python train.py --model="image classifier" --image_size=48 --num_classes=500 --moe_every=2 --patch_size=[6, 6] --residual_init="scaled_by_depth" --optimizer="adamw" --beta2=0.99 --final_lr_fraction=0.1
Rows from block 2 of a small image classifier, named by matrix and row number. Rows with one number belong to one neuron. Each number is 500 + 50 x the weight over its row's rms, rounded and kept within 0 to 999. All counts start at 0. Numbers have three digits each. After the name is the row's rms in percent of the matrix's.
After each neuron's rows are labels from the 100 images, of 14976, where the neuron reaches its highest value: "strongest on" is what is common among them. Only what is clearly more common there than usual is listed. The data: abstract colour fields from 500 small random pattern networks. In brackets: how many of the 100, against the usual share in percent.
# fc1: MLP up (model.blocks.2.mlp.fc1.weight, 1024x512), inputs 344-429
# fc2: MLP down (model.blocks.2.mlp.fc2.weight, 512x1024, transposed), outputs 344-429

fc1.739 085:418538600516558471413502521588505503487522426541538591499588436578506510501524510533523612445522417414572506485412413514470534560552509539442527592471523503477502573510431506469511438411532571580428530530492486450506534514544513541536482417584434550455513521
fc2.739 109:517481463471489438504564487514510475576494512529490468416544487454438436524427546482538426518421482487557481530501533510596530479422467554443538554503521539516487483526523475467388535550591496503537438554501552492472470458482420512552528481477454483466476531
strongest on: dark (27 vs 7.2)

fc1.98 109:492462516501587469465478510384490470425507548533498505494576450547506481439479437528424554519564449520561469467473508422576523560433430545579527626524530430441447587425500577476460430422459500499480478462485486517517451503543497561464444511475521483535446440
fc2.98 074:575534472577624522531532514431535584473533522514490571418547485476500496522434466427580574570548533493500523521404502537527499554563537530592506572528461508534478547455546510468514466511522544469484621595513523544549484531544502522546451487523530542440516472
strongest on: smooth (41 vs 10.8); mostly green (33 vs 13.5)

fc1.260 102:491506479478479460524510509518498394450547506498416524523475562396519534479508487470505448480532586573507548529517463529457477604484519514464522506548525517476480511470480434480531452503475439582549576494455515589491508464539593493571489500487496453486565523
fc2.260 121:472520478466505528538519525438473531517509520444496544490493559560488512495566526454513482358549468534562530430525514570504494496522503540540459459418480543434580483552412398507557488503437459501440521468459467558518643461385429485525429387537463523510470512
strongest on: mostly green (33 vs 13.5)

fc1.151 124:449443545527537474478470438440436470433518508564541451459567440475529462482517454558420555480576451472493433481448525443573511544435477541529545554520514449444413570417537558476421454399432508490448465435499547529452456460564515523455468508428518499530448448
fc2.151 065:640490507590538531466474643525542559471527505505621558466553480507481625548446501516523532552505509516506494471474477463537516525547573550508505580554477458526531540511529503501542525534489520489428430508569508505515461503544508508503475514516576591497462461
strongest on: mostly green (39 vs 13.5); smooth (38 vs 10.8)

fc1.143 099:452484561486588588463528539447600518468578589542408416472510515464557465466541472520495531513556538503501542489488551413499505459507440557533568542479513505558567474468457500537507519492528435527524550485490456579528573597458466459526507606357538484540468456
fc2.143 102:436487517488528522468415498510471449519522434515494617439494445467519487463503467489490583458466592505519551639479465510479444442473537400512407599499445389569462480492554528455453451456552534537379459539516474506435497447585505511465532462457441530407481420
strongest on: mostly blue (48 vs 13.3)

fc1.531 098:488456461530481583596394482507462506433455464501468479527476568386504466513475500583451500532565440536510453533534575445572485485462423528467543483481563448468448463459509485504419559519477481451505491476491458644515473540538555503509517463434541401607452476
fc2.531 108:560462499427513456507590363598373607472476501455479414387502642434433510519481565545412404552486534559487556499579516526526527515494507484499552448426494458480503488446506572475488592513539554555549457514483570505590508537521531492489570472587478426509466522
strongest on: bright (39 vs 7.1)

fc1.656 081:496515448457523485491492558460553656502482496510520543527445496500468546532624541540497534451539483469553451482522539462615355520508482509542653531534430504443453529523622471528508460525527429483583496509450564593570460529609522403494544482380470476518604459
fc2.656 103:526436543498500484568540476513461387484423527426458442464546497479552435370473469527451506480608441550624525488480577505544510493443432539484443478475526453350516425437522559551529539434526417419432499479464450431483522398512496508533499468601491528483470573
strongest on: mostly red (33 vs 11.6)

fc1.417 108:467546508495525542487546610562497574543536566527472533541564518588517471534514573485533521443538537468476580547486443549459451563542502483536503508578433538540532487556463517505554528439559601533518608551480408450483499478509502493567557547546575625498453572
fc2.417 115:497574517445424488538570473545459467418486427482482508474503551497511458553443467403552538581451451596583586525575475520529558518469607548524601521527494473526490492541494500510527476642495512385581521562593539387443522342528527474528366513388435456574533532
strongest on: bright (29 vs 7.1)

fc1.207 088:488529407399480497512522478388562536561525595493460517485513563500492510437555526569525513451511482586562498593510498507547463477503520523507532492568441504557525492529567445483494481600526440535551536534386511587540547488546534443525521535449520495587537526
fc2.207 104:550424515462495417559632487476446486534464521502507462459557463547522483445504490415453387403570447463510520497457452495424469531455467523499543499523476508511517521475542558562486484579541516499441414491385469539526546444491441477532535567446459449482475474
strongest on: mostly blue (47 vs 13.3); smooth (39 vs 10.8)

fc1.199 099:484508485488551453508507526433561477443565563535497500481504567394545480398463448546486539513494513485484550539566479508491504628529486556462525494549486491470478515473490474461530456401468500623549545489485513522572468514545477527557526413374481477494493480
fc2.199 118:403383414459451483522381456414535526427433486508537551505492534512504551557452498428382453418531478473499424524497573588591456545511524498505478562511586509503516505444497539590585489495411516496476497514420508484571571486451539586544396506571514405528487494
strongest on: mostly blue (34 vs 13.3)

fc1.180 093:528481465444591435390474533496469480489573477528494483549535490592561509480506513504512529500565464557493519577541408468480477491493403621537563538514418509441470545492509573491560468438473543562485490497529489567468525492560462516511515545485441600516545526
fc2.180 106:485553497517501467552440379542560384422404508448470437553423487516502533465448379576572482502488462462588579516572457448596457547549437451527464513491565511427524590477475573555488480577550494504516514414497539478413591383458487471465466468423444529490530550
strongest on: bright (33 vs 7.1)

fc1.115 101:479526523483503544574441530475511626491469567508556516418572532389510405548501422523463490505532414477584475510532522460555483498497512482499551554548579504379474518462517469555516522456503492552599507455473546530542513516541515486491532383369539442510433487
fc2.115 108:494476464433528479500475449601495497476492487529471496535509531499559427530515567604519544502534573449547559511471434492516538509598463525416527510482463490472602457512478576563470469521523534499466509537466474466520475532539530509437504541553606527533540550
strongest on: mostly green (40 vs 13.5); smooth (33 vs 10.8); bright (32 vs 7.1)

fc1.759 093:513554450479516518506461435533558578500445555495500535552570535386563530517438554515499488488477440548583493566553575498569480498529434519508637506560498530415502479483554484511459505512537449493547567530411540554595445536632466457520552435429501433583558517
fc2.759 107:517384487551509424567540557432503399557470511513403445472493450462543549468443515446517463411541497510394508511510430518526544476525490456466496471459473462537656383515502552550490495506517447464518450547516400446581571533538526505470506514429534519468449580
strongest on: mostly green (32 vs 13.5); smooth (29 vs 10.8)

fc1.547 104:487546443456456491472511443472519485507518524516474571584476550549523575495582559594530492476450513462472541517418480574577507464520458497476541550603421521514549496561562464507552576525550485537486486534449462447623589570493480473454558560560484597498469559
fc2.547 113:547475542464448532491540520544467546414462499449629524478528495557533499512526431557517398546579509469455573529468470592504484481574560579543525445447517481512512407474519493525432525607486475570547433512552535558609523519444495484388520542471471504560386497
strongest on: mostly blue (37 vs 13.3)

fc1.442 090:471535554459582450582524486412516566529575615523620556480473520506575504430558495507494497428530534447568554533472448486577384580494565491553567504600434538454490574497534466599513515398535597573534429491470503468468457415613443487523518418486594556464553524
fc2.442 087:556445443545567441562467555436507481490485530423594531497529588493446531530478481455518537450529602563466491467446544560513554481598532497441484488524517549532546548496462552381435567549486566438526527507470528513434422534486560580494549463539508517465406495
strongest on: mostly green (47 vs 13.5); smooth (29 vs 10.8)

fc1.82 118:500412492549531447489477460436455455433522533544551404447522452489514474527488406519427546472576460478521486483488505403546468559455521513494536587579536428399390582409558542422494485396393525465475472404531516571503440505573591517477418523480499481480487437
fc2.82 072:560465431541530472532524611439533526529619486523573535425506476476557534577479546505462451524536614490485541429476492625548566535537465557509503600558420515519512531567506546473561545563503521527477545533474584585535520548550513501513593549559534483538513527
strongest on: smooth (39 vs 10.8); mostly red (32 vs 11.6)

fc1.286 095:399486512508502501542532492458540513504507564502486426474457549420566464543568457577425477484518510554491457533506506500514437528496524486416493552580514514566503486476512485474531514535489471385576491487408528499482455497587498484558476551498601477515474488
fc2.286 103:423565448465587467450454531503513534498473522490406494472490513567468528584518563539519504508481604371490494511538562643518514471476489444426378413453576473462531543481422508511482496475548460475551546563599541497506440540503474560514494517456547462495443525
strongest on: mostly green (35 vs 13.5)

fc1.288 097:501497520507620470493460492504471524450547555601519459499553462498514508440544481530454590469548448573528473495531572409519512563445494538568576575563554494486445545426535547476460506420391519473501482421484486534521532599560517549481474547429496502587454459
fc2.288 070:539490490603602560477508521473565525542531493508510591481547500421538546497476496443529513571528569414505556478379486554496427512467481487542524549521472503574554517429542447504534534552520533521435598531496486584591532580552518527521487543473555510469518543
strongest on: mostly green (36 vs 13.5); smooth (30 vs 10.8)

fc1.367 095:498495584540619428530494539476533523501537516555585496384532489385519423493460375428507547514553534463548527517482524498493450655461517494451479560554567469521510550452457446441518424437510551501583508499461584485480481418591496515622456416541600472432551493
fc2.367 103:471433517468543514499500490512517498355449574480502450517417508537547585527526486416597426518576581502388443575452484525445599484503583562530504510530510556420469492545532461536510535584455509533472426414611483534547502554515501498499565485551570409545494440
strongest on: mostly green (37 vs 13.5)

fc1.311 089:446501431480530487561479492504482594520444484533482547543461567515565530498499533580427495490590441458598503588547538502643460477442488528462639558503504527463467487518534496613464496532463507430526512499415496471552419520646478530498517425496567480534455538
fc2.311 112:543513543415514536499593401547364510486438540473471416536550570432544452524552479485490509467472532497469487503491513439536496503525551497423452498524486476481579428400516563508538637490550458564500541458505532581490517503491457478475624475646489519552506551
strongest on: mostly red (34 vs 11.6)

fc1.178 111:495428536493592494524440413465477495422532546577528462464558460517518466469522452557414591496582410517555438511468555434564549537400494565571560571560530418474421590400540544452435434440438508481462441424478530559514437538581553552515471500410482492505467443
fc2.178 070:532526508593550602548505546468517528424560454541535589526575512465445580535473440496538570512542505561528466474405530469530533490546576501530432543514485496515531536565527473482504504582488538500449498531600508528572514536517507525451444486572514572479499527
strongest on: mostly green (59 vs 13.5); smooth (50 vs 10.8)

fc1.543 093:530425521553617505452438480478523527438473571606517387429577449488518444528482450499470547493544480487531465503474483422586520523433469538555569575536534427434424537406535478451437527409416529471503453422443529583498448523577530562497448533446487512530507451
fc2.543 073:559512442572569528483472540472535500497527502489530614502509568450494542530460502550476527594541539422480526452371501560477466568456498467500521503506450534511563545508527475470516524499497502515407547513457490532548464580536569530518506474439656515449598485
strongest on: mostly blue (51 vs 13.3)

fc1.466 089:589561465477552569414550539578567485520532536503457512518464583516499510451446552534579482522438557475516613567494391499575534420546484550522509503494455530527490514538457510575516562488580441524508477557505530468597446518600450491616500501480390512559500502
fc2.466 099:501417524479510389502448517489484498435454483505433516438519499509502551533532478360484548419480473388521478444526538481535504518474514452491478517523529400504485573554563478474443489485444543526568497555598430461571474557405527510396471469504541446407584545
strongest on: fine detail (41 vs 15.7)

fc1.112 092:414478510438444544517531536499558524571512437538514569496510421510491534496560542489491547474527497529476583492540540456527445466561491496593539462471470534457489521569533570545515407586495518508570548565448461486507510447593572431515532501465532576580478496
fc2.112 103:447474530431454493429501466425468506464435474437579488516447523556572434465480548478538492455478505482551509538463432606426536492479478440463565464544468466599548458443488562460471546486429537476450484398465489590491503509452452557517530470430487441450502463
strongest on: mostly blue (39 vs 13.3)

fc1.624 097:507449547542467486446526439502447480500601449564544511544574494491533517481523456500504601444568511485469491549461488415446434544468496587427500601539513442521484533471489392450595472511478529505405537476448472598601485544536572483480484490531592541453564542
fc2.624 090:533482465626576513475487597451605525495550455500525605475518508472520614574509461430515483563553573437520550490413463516512421550500541509515497606540473417526528533540524487567565503505435500542389549538520479570588490575524540520518515493438579562464534544
strongest on: mostly red (36 vs 11.6)

fc1.764 076:458491563518453544448535433536547522565581507525408498511623462427537522509532558455517514468522549494509501489544437513468472506497483525528526559546472519439473524533570471508471355551529506453493589523467474493526526554578537388544538592490458573582491518
fc2.764 095:530475533479439463468470500479507473531496409481366445564451484536452419484526502524473515475554509605394457570520561512445520466594468478553478378517475514541489483556513586415479537556454477553566517528508526454527563429438455514529478445505513500484478514
strongest on: bright (27 vs 7.1)

fc1.21 086:532571419487509526497546606556540547529555555525533539552445541517483471462498528469511545457553519438533607564477408501477549618541547539517537499586373499502503532535619471501535581456527525585523504520523494514501430526574491402606582495492575573533547507
fc2.21 103:471441518485548482490575453598491497499543539524471519495536532461524456556486582479575441507522510494444469555470583469456540429494461471603521541525484499498457525498518476419565459586600517497509525586522508424507543595494505441471482584460616494520526454
strongest on: fine detail (38 vs 15.7)

fc1.175 082:365495425437482552545531535498457569441529581546404450425484538462518403515597467504496527412537500518517517423468523463558522537523495541508598511544434479374476535501591465429555429557445430494585522501419574527527481496545477473516446500462443490583522408
fc2.175 101:488560553476495541603369546448453480460481494459490544535567462451552501515440539435491477401518420395466463397460478469458489526470470432552479471494571454497503445525490565388503566538544439470501511515541503533446507433404491474497473521523411440488485594
strongest on: mostly red (54 vs 11.6); smooth (49 vs 10.8)

fc1.731 094:544466526571539435519527443551517485457532618491499464497492550533528506415491503510426559453535457432533502632513432489533541565417518509490495585611505358491478526471468411464500674372486582507367518457575527524505423423555461502475488536507562484416453470
fc2.731 102:504493461506520525466594633540586502533454527560553614410539518512530535523533475440488539593503533408452494535431447557499539518506530527495470510527424496496464537530514474540474481550459501566510504596471521504579562564492585511469520505427509473543500605
strongest on: bright (26 vs 7.1)

fc1.691 097:548575469463517502424578500553553548503507506514427521548456565556449503421498546573543550449541409440475558587487475527510490534500534537520510486451456542531508489515461485530506555458521513576536497527526467563452518483470528490571501488398507523504430471
fc2.691 106:481367462534531467521442614429529578455463506434438577494482553486546456523476521448430563520480534554495490495556567545464571537566532464472513444484491464539520561508480527518577480447515433499496521512511494398565506628527551488515559475453540459542500483
strongest on: fine detail (52 vs 15.7)

fc1.129 136:453568488463502498512563490503490495552595465447511572584535516555613535453547561500533491479479560542472574550549451557499500476555505495449501514558470556497549514552469503509594511537564476535493557584428434497616541560506474538510568571500472604503458601
fc2.129 130:546407547567490563582517590537537480493504534472565441491472455411483486531518471621501500563461494412549649475491489518471583479504530437505521553508539529458409508369538611523388458496600444594500521454586476513436537566488573480610467601462603485521527519
strongest on: mostly blue (33 vs 13.3)

fc1.461 106:407539453488525477425553505388578565475513496530479535575476537548442567456572495568491539406552493446452499523579509480441413613541539495474620522472459492498487505499506526449609438482481469516599569511437488602538496557488667460495475497476529546529538483
fc2.461 128:519470544547546523603480482417482541476499497527478453463475506480469481485523514619457439449488521556564402345509410493421427531588511481509529513473496509573487524533422583363611448548471487433501474484489448527492441510472442471426498512456553439560570523
strongest on: mostly blue (34 vs 13.3)

fc1.264 094:511472435505488406507487457431516474500485443519499467565515550499491535473466452553499603517576500464462485524526526501446536554461508507414440590462507482523468562469586509443543406549445426434544502471493486589512538555476589532530476482459578484490501477
fc2.264 100:495439506429424428535438600399477635556567546601503459493483453518502452470497461495529610528547475535477524540579575576496548567446572518599529536488506572539463539536509531519513464494484524561554574546514541447526453543548469476543465548468490503466569438
strongest on: mostly green (31 vs 13.5)

fc1.387 084:431521488482490539551446465459447488467494471556464531501408534435550485487536481693420475495540472520609457511488548464502480520419477559436567566524470503494484491502548497522444532545497471471507458496411502551505489507606519407492538483460547501552451447
fc2.387 101:455511540454557482557595534575461558539538491443458457464506604482499615442395466425470531474501507475514548487550511408537571422530513482516489572389526448492556391426521493568504567442544516524558506514502470514397582493518527548494482486549481519496491617
strongest on: mostly green (33 vs 13.5)

fc1.84 088:490445574528480476494501417582544507547530541530455461532607455433499487436524488490518512438593466440487508564557464502453476449501436528472519503539587501545493547495502529469476522499494450502525559506424480560528468468525579435571487567492532449501531566
fc2.84 112:504609532479448606546522596514509386588473428457514518476496504484533585434514556458423533459526504586432374546473466516421407484474488515461420387535569451491535447533507522555525558530451417564496458524429462489516468516506569545520533482530477473452402482
strongest on: mostly red (28 vs 11.6)

fc1.110 077:455486585545533466542522471417472482451520500626553533435573450446551512491582415626454562460555480434561418543502544483492443541375531555483542610535524432490423525446486500519539462459452533515466426441467531502488537435580557504410469406471469489512476432
fc2.110 083:474490514546487505525437613581619593412455487538489519478523488481511555533493559482550491560506598484485505498421405512506459528534495546519546520453514466554493535469505547557556533589469518483497577503563456585506404595529536493417488523499586493475544549
strongest on: mostly green (40 vs 13.5); smooth (39 vs 10.8); bright (30 vs 7.1)

fc1.730 193:454581473416442537512568513510507518623500480477467560555495595513502531446479571501610472466489578491444586511461486594523445485550467486524480454470405579572604462621485488527522507602556437535528543630463425475516548493462479425535541486546494533559477563
fc2.730 113:546440462431474462527493515531484425452378522390537385468396420541457476477460488474465486452416391457500522482540528501467406498519510413425412512511521434487519469463474471502540506414554538508514403465499560501385510401404450475437478533506430524447520446
strongest on: fine detail (60 vs 15.7)

fc1.89 097:472553477443487571484530521363508622502524556616516511514537509578470465493551482490494591455640464459503447533471568426497460561521533510499554505498425505462517461484558546487528422477479526465584516519471450547462582549456590476541504526475545576564529514
fc2.89 110:570507531491456505451481532449544440362496470457506574527484526523414548554549463527486477425507542462492494572488492430492475555530481557491581412471538529436506525488483520430564475536459431482490552460477467526554459492469441482415475501600555584510618438
strongest on: mostly blue (42 vs 13.3)

fc1.751 089:497554466437528550500556554455468571540588455563560614525499523541423530472508419470481622465535488439553550446527422452529461501548569502487548539511442525412497641514583472538457404447509488547540528489442485507496452533531504504518510349496512488532513491
fc2.751 111:530445539515645506539510534523476510411592477482567571463506464578463577335541502411520580434391460456492471438492518413403497473468465482515475444509483522450542579487503433603580501397441536518503525544516511480456485459520433512464506550523470666470516529
strongest on: fine detail (35 vs 15.7)

fc1.174 113:467525464450473447536510470550463465494569524459465504570492525498648517484532555453499471435456576576412517543563426505573456458500511533468526464533505539484483541507452420422602547517494499478470571501471455546603487543493510548554528546494473523478459578
fc2.174 120:496495531486476593520624581473449449531541455600534532464555473511476579416516463578554563477407519482446463492496500435413536494496478455603521516469502472532367461448519536495416466511494505518497532388527444545464626532529570489578474599562551550424516459
strongest on: mostly green (32 vs 13.5)

fc1.702 103:543432548531502506486459503503523544440563545608507414418514555504455478453477498487425589491509486491509458559459440453525492550445544567552514578534485430474432537423534517457471538432480590497501437453532506591473462444554505502522485487404522497519501407
fc2.702 100:506578518516446506529546521399446428494516517454460505488464464581438407529574446471515456528521440542563466442412468488500458507548539570501547516514453498442472545497503499565567465587489498500564494486527465582464574537511501493528484463362421461461445550
strongest on: fine detail (42 vs 15.7)

fc1.640 198:444573504431444534493549502516533526608489443484451570558497571499530539471501576506614467454494586483451589510450467580508425482550470482528494462463415580568601458618497491558522485597561456536508531614469423475520563499479477414527568480522515541556474580
fc2.640 114:530423443441475467481499497515470441464393503393512413474380436567468472491482478493448506498387368473494517510545508480442425478529495398422438518510493456500484464470483500481512535380550528497533405452502558494398484410418444504461468503507404546423513442
strongest on: fine detail (55 vs 15.7)

fc1.410 083:540546540450583585525467491589497481523592537567428473554458555540512506495447540503544487562557573473452538520519465480555554505503505539550580569456510515548556488524443453479548566465558490443445529530459473590611507524502450495550574547489570451503539526
fc2.410 101:422493443551427546460525604389484561427509514482493456443521492516501517499561457492488492485453636478478581427534516476607460558540573478530493591503447479511505527506528455498443451466487471549511579572574517587511502539522564445505465520512505500550639534
strongest on: mostly green (39 vs 13.5); smooth (36 vs 10.8)

fc1.123 109:493517496509490498522524520454518483517616474504448564506460641451476512496572473551572473485515567507479538472563536532462561630497511507499473604496491533471547495536577368530562422461552450551599569501443504532534604612435524483522539487417514508518530530
fc2.123 119:454530489566476532494503543476542433369499504517482453422445467526500489466594466562523555558456495436484505534532500489493467537492382470506515509473528497557514409400460466552328592433455514523453449441494467439522531493506558536615540453549569513544570495
strongest on: dark (29 vs 7.2)

fc1.579 090:481582495426553516485507520457525581501592541545515499553575519577488519552528450430521611447604502543571519496472595461491550586538573528489589524442404504525566478514540573421518407526544493488529473515532437596546528590485512476460529592505504583531503454
fc2.579 094:645539461568555640465491494531405580568382455450498517454518553445455541569465511500550562524477527549466452559506463498555501406387511382504512503499526556547513552456482510439559521503443516478509479481602572479454389413496459524504505461423525585479510326
strongest on: fine detail (41 vs 15.7)

fc1.750 110:430514483465519535505594542527481555544571557483448489519417598578468497484614474536565486489522558549479598485480479497560507510520506478535557546535425543549557489547562535592508569498519438570602523534426524556577616545495465481565551540466551534529535514
fc2.750 106:556493517497510500527487511621591431387511472454559566513560565535513564433529625504522510512574499578459503482441458471604541576552454476523495464464548497430478435331472534634469538538514458473436542493515497581431437450466494448502494532530557502528513541
strongest on: mostly red (40 vs 11.6)

fc1.606 103:438459501472544515463492519467521512465643533645404440515477565554579514488587520454492472467548578582500577483530457484449519611505450594531577486550422499550506529485528453477562504476500462508475576487495470617600560536481518468550475611486503556485551511
fc2.606 119:448504478538517448515469528474543545459560532511488469489494461501470468557412548619586556447550518580565433443590424525599567551558607545540544486406480586550529491485453551453497400538466466544586560609489501551527502430519484464536507456553513503540450552
strongest on: dark (41 vs 7.2); mostly blue (41 vs 13.3)

fc1.300 130:477442542487555484539452456427497457430462513607523432480543493469519493471486453594423574492577479526529435494475546436581473537445485559516533554567542434452413571413535502459470454442410544457478475426471538521473448520557552522467444510454520488552453456
fc2.300 073:614470508575557565521439487503529506489503500544588527452539459477528541483437459493598508557547530509504560536424494554531538518520545467579501550538433497533506576500546475502539465542546523516462532468477497553470448409520458541448506520553545590491530449
strongest on: smooth (43 vs 10.8); mostly green (42 vs 13.5)

fc1.126 104:424550590426513578437505554512469511495552519595445523463516506542490531536551490575493571402512514455489476466534493517494455514469543482550549513455552544571537526488445502513516502527509561511531587521478412562490524527483575444590533562511552517552493531
fc2.126 115:546508516419455445559450507506489454458582453551517476411526514542425477529444437484519485472484488473464540512445469529518450466526548440560554587542511441588580475467514468427596463551580409531432479450427509550522518557472488529490590533504498470468462375
strongest on: bright (26 vs 7.1)

fc1.163 112:451548543440451556438640547560530536577521482566468560521576515577466575510559536559540503491496516478483557548545484519426473517528511478538504448465486595595558459600468539542560476550548543531561561607497404490439574476451531479506505563470516610503495592
fc2.163 100:516542524367471476502562462624455533489413489366499451499477547460487490422489560433557430483496495514585533476608531586555451493497520538536598531553497495439484488465528543542399463579452462439519491496498556516494560411499558513562494433438488459470442470
strongest on: bright (26 vs 7.1)